From a checkpoint of a small multi-label image tagger: arch inception, depths [2, 2, 6, 2].
Rows from block 3 of a small multi-label image tagger, named by matrix and row number. Each number is 128 + 32 x the weight over its row's rms, rounded and kept within 0 to 255. All counts start at 0. Numbers have three digits each. After the name is the row's rms in percent of the matrix's.
After each channel's rows are labels from the 100 images, of 14848, where the channel reaches its highest value: "lies over" is the class under the peak; "responds to" is what is common among them. Only what is clearly more common there than usual is listed. The data: made-up waving flags.
# r30: branch 2 reduce pointwise conv (model.blocks.3.r3.0.weight, 64x256x1x1), inputs 128-255

r30.5 102:131150111069058055124128110114079089128069083141117117104091090078101066118149124128113124200076102110124122110092170116131101128133096140116126127128127131122089125127104170088098112162117134102149082128129176162145154119084125153131107132086139071166126086152090100078116110166172012156136096153132139114145123122113182132126107085128146105116078105147153129112133084152122150095104
lies over: flag; emblem
responds to: flower; gear

r30.46 096:148121118098145133215134107142140174168197133107137135170101180086128171115160166127135150163205134092152178176151174085100144153129137094109137152158166123116098105134107157099192138145123121136151183111129112139163137142139148150171148155135131147168160085133167162117141136160148111168209149108161139124123126140152186120153110159157159096136111163151178152154165146195136159109078
lies over: flag
responds to: yellow

r30.32 102:114151073113094069114150128098097157142126048084132091121089164162135197129141209107149129170114135127137088150085121203123189152114131143164100142128133149123127128133136105113119106155138114131153145120152159133142145145163094111137100125160119098144137106147160123114156104127118121133110103155082096116140129152156132124110112136124127112138131143115117124179112114109137098152102
lies over: emblem
responds to: green; rhombus

r30.0 099:167184152073114130163115149100092141171129110072082061144078100117146152135113127080101162188145139121111094102187096107151130113123095080128092076084136139103188067122150142125117076099132121083099123147152117100162099140115113118108098133151118143152111144107125132137164102151142164150154133146148139100163127133142108100108134152137144147169129104127147143149157099131161163107106
lies over: emblem
responds to: flower; ring

r30.59 105:224209107072135123130159163164118099148143180122076090121138133185140172114151079061051025210154072094154107089154136134114128164073169141097155146078139138163142143123146142159161131111088168117158160131177158081131142100150138119120144149126094102109126129073136123115157131102108123142093131137104111127120121124112111114137131126110124126097153141130117143113128148116147119125160
lies over: emblem
responds to: crescent; ring

r30.16 100:126120135055139138184122085120167129097137202079101109185164125096147126151097173194158075149192086130127120083144144096063132122081102123175073183190154146133094163150203117188147135154091176154115211153160089135165167166124142127120164159108115143096145109079110133121130097164116127150139127122193063134106181140203137122175135134159112140152103129117142125166133117129089166125125
lies over: flag; emblem
responds to: ring

r30.14 101:095145051152129100094108120157152117104122070128143135142170115149146096153147066144174083130067137135171102089109149112140100125133136121148189111152154157167124155093098157135120098158098148142131144117134131093165132109124137139139144126099113123092102122124128137139129117132150112119119161089125119150123141132156157140160106127160162116161111125156159168130154118167133173150126
lies over: flag
responds to: flower

r30.8 101:083071116181128110100146124133115151138095218124151116167108130051104189081118084200182098151084146151136128139089114101138077108157074108109123113130071142087136083112123142143076119153151100108111111135102074194105138123086111124133129096073102136166142158129113136087091095130106168129139111152123125106157140139138116091078095127153133118116154126097160161111091115118117130151130
lies over: flag
responds to: red; ring; crescent